Weights of a small image classifier.
Model: 6.21M parameters, arch res2net, depths [2, 2, 2, 2], widths [96, 192, 384, 768].
Data: trained on small charts drawn from random numbers, 101725 training examples, 18.9 epochs.
Rows from block 2 of a small image classifier, named by matrix and row number. Each number is 128 + 24 x the weight over its row's rms, rounded and kept within 0 to 255. All counts start at 0. Numbers have three digits each.
Before each channel's rows are labels from the 100 images, of 14848, where the channel reaches its highest value: "strongest on" is what is common among them; "peak on" is the class under the peak. Only what is clearly more common there than usual is listed. The data: small charts drawn from random numbers. In brackets: how many of the 100.
# c30: last pointwise conv (model.blocks.2.c3.0.weight, 192x192x1x1), inputs 0-191

strongest on: items: three (55); pie chart (37); stacked bars (32)
peak on: data marks (49)
c30.116:152131166166131169148166129143080165134128082101136118103124124167125142107097144104140101117155159075105114142155128155121152147131130167125099109099103109129087159131120227116115152121169108113126140074120121127105117107125128126141088096115129124103135095156133086153153122138191107131132148135109143125129102139121156160098106121158125156101093111145147126126144121120123130130102120130143129152122161139119150181124109148134121141173138108141094129129095138108125136117146124114153133120096115159105133171087128169108145139166139129150113096148138181143104169112109179117

strongest on: falling (32); dip in the middle (31); area chart (30)
peak on: data marks (69)
c30.161:133126124208123129201137133148117135139152156175118131128131131139169147120124150102174169134121155162130111151120102112136147108107124122147122158125130136103163107144158179141057081119148138106119109108159109090086104127111173139141116134107153090123147112136139117126084137116140124121107105160135109155103082135098168116139118091114146152130169103147173099151126141133116144161170149130125092099095095140113098116155094121117147107112123133098145134106104195142107149134149135121144162128120140093133101135158167117162129086132151132116146139121111133128100169123127138122

strongest on: dark theme (79); bubble chart (47); scatter plot (27)
peak on: data marks (58)
c30.152:152138167112135107148146149113085123106126134125149113119147129136100144145162117127116142134148097124147129122115154130104154119116159119084133114160120107110125113103094107092116119096150146151070158159198105136106112143099175143189149170090147159100148166163097140126121156131107100135132130155115154155114157103167141137164098120110122134133160120132140150146079155106113118132148114151104116109085149102121079136151112105129187164156122138145103117088153065139126113154125092181126113178151142137112102140117113102134133081144130120126123129116134150152132132129175127128

strongest on: items: three (53); stacked bars (28)
peak on: data marks (63)
c30.11:096114160114092129120099104121092172160120123093117112120127105115124128150132156131175103151124137149147125096186098098101156152153157160137091123143090100155112140072100112153125127137149134120126167145091110128111134130116106153137131104122102140137109137158136090107158104165181141137112105147143106131113110125137151105121130150148160123115103124128188171133111115124143110153112112145160174097099156091107127128127123146133106124095134104105120085107126102095079132116154124083163122113131095182126157169121133141145156137200130125140077107129097152144106128139093129139

strongest on: dark theme (85); bar chart (35); stacked bars (33); trend: peak in the middle (31)
peak on: data marks (83)
c30.182:107112161147107120133136142135104154130113103164152152081143115119162143143136170153167175137130133143122116114096129106130128102129130113112088061117140121145152135154118119109121105114206101099072163138134109102140156120142106091134112128104122115136156128168141142155133136130134150101134088138095116126112112143135132160084104115103148126116093122146145110052105106183117104146115123109096184083114111134179125140130152118092114074164139099150166136136122122089094140168131113114121155146121144138102126093123189107126098117131128130120120133111105115131140135142138094118

strongest on: bubble chart (27)
peak on: data marks (56)
c30.158:178098123105156126067120139142124131095129148117108117126125150146151125162122140159118148098103107158152110117184114115166095118160160133151104188155119151086166134151153111123084137153106152121138138108115173166135164116121115082134126158145152134096118126125133153143170123148089127116102130141116124133134137142115108136142129115169106169183159173163139111155164132150119133099131148148092101099135099134116122094138112088138112127097103116111130115179149133113103102120122126106154159115096137122159118155114134162106127116106133130122208161178082123132141140146139137120

strongest on: line chart (37); falling (36)
peak on: data marks (41)
c30.93:151137128092122147142145127132115148132145166090133101141158133093131145118102143183189148109116147124185130133121104122144128136158155130179130101157151113106131132153126146114126104127136139122160118119132089106173162141124101144146104113126167128168156150062178110110173107130140116109102162156134123081105163133134172108122122114091147094156151114140113146138144143133091129158138119141136133085104113108135148160173111096127103150099145129206155137128126138154134155112138113135113118120153146122146141160104122160177135140140128115098139121098119075127141131109193109154

strongest on: dark theme (98); one colour (88); line chart (59); dip in the middle (40)
peak on: data marks (43)
c30.179:084114111148126136091134088120119138136111146109107112102144125163122108117133108098147148143142117115104124144153120147107105128147107141155096127152119121120132155168143194149126105122137126093142154088116164118134105114091097096176134099141149112139159188099114131137135133063104122159093107144087121112159101117173162156099120110106136113088146115136118175111151154169111125150117097072131167133124111176117102112080117102158119152133137106086103141128148138141108116121158127149169139087165098127106131116083154140116135154099128171105112139102087142149123135125127136098

strongest on: one colour (86); step chart (30); flat (30)
peak on: data marks (53)
c30.127:144115128126127124136137096098124127139194145141134104130105135127126107133152140138123109152105122112146120157104131116124118150114160154120091105126118143131091109119114125111132128139146093127062099123142106135094157149090179141179131105129141104143145131112149154084113121172132103186087122146104136106145098080118143169146116136076128125163144143135136120105172136162136116166140163128125134069125070082151108114159125152149166189133177161116123163114140152151130122133120117143157116143167124089084116135102137147105098129116148112091137123116128093117149082137159134109

strongest on: pie chart (51)
peak on: data marks (59)
c30.74:130124173181097120126143146094144131123087184169165155169154085125148119125166101142142061132128132130147142108152144139142069138156140126096128142106135157121126149123152162114142148139141105105095107128137136136105126145139145127149128130097132108124136094174136174132171091120138161122113138073107099138104126144116162151100112113112103172151122135091143092117134151149164164089147089114098109117160138095134083097151098124079143134119145131130146138139132124155108153104127159131127119130128133131101114156151133158138154151154104129120132118170149165094141119145134072081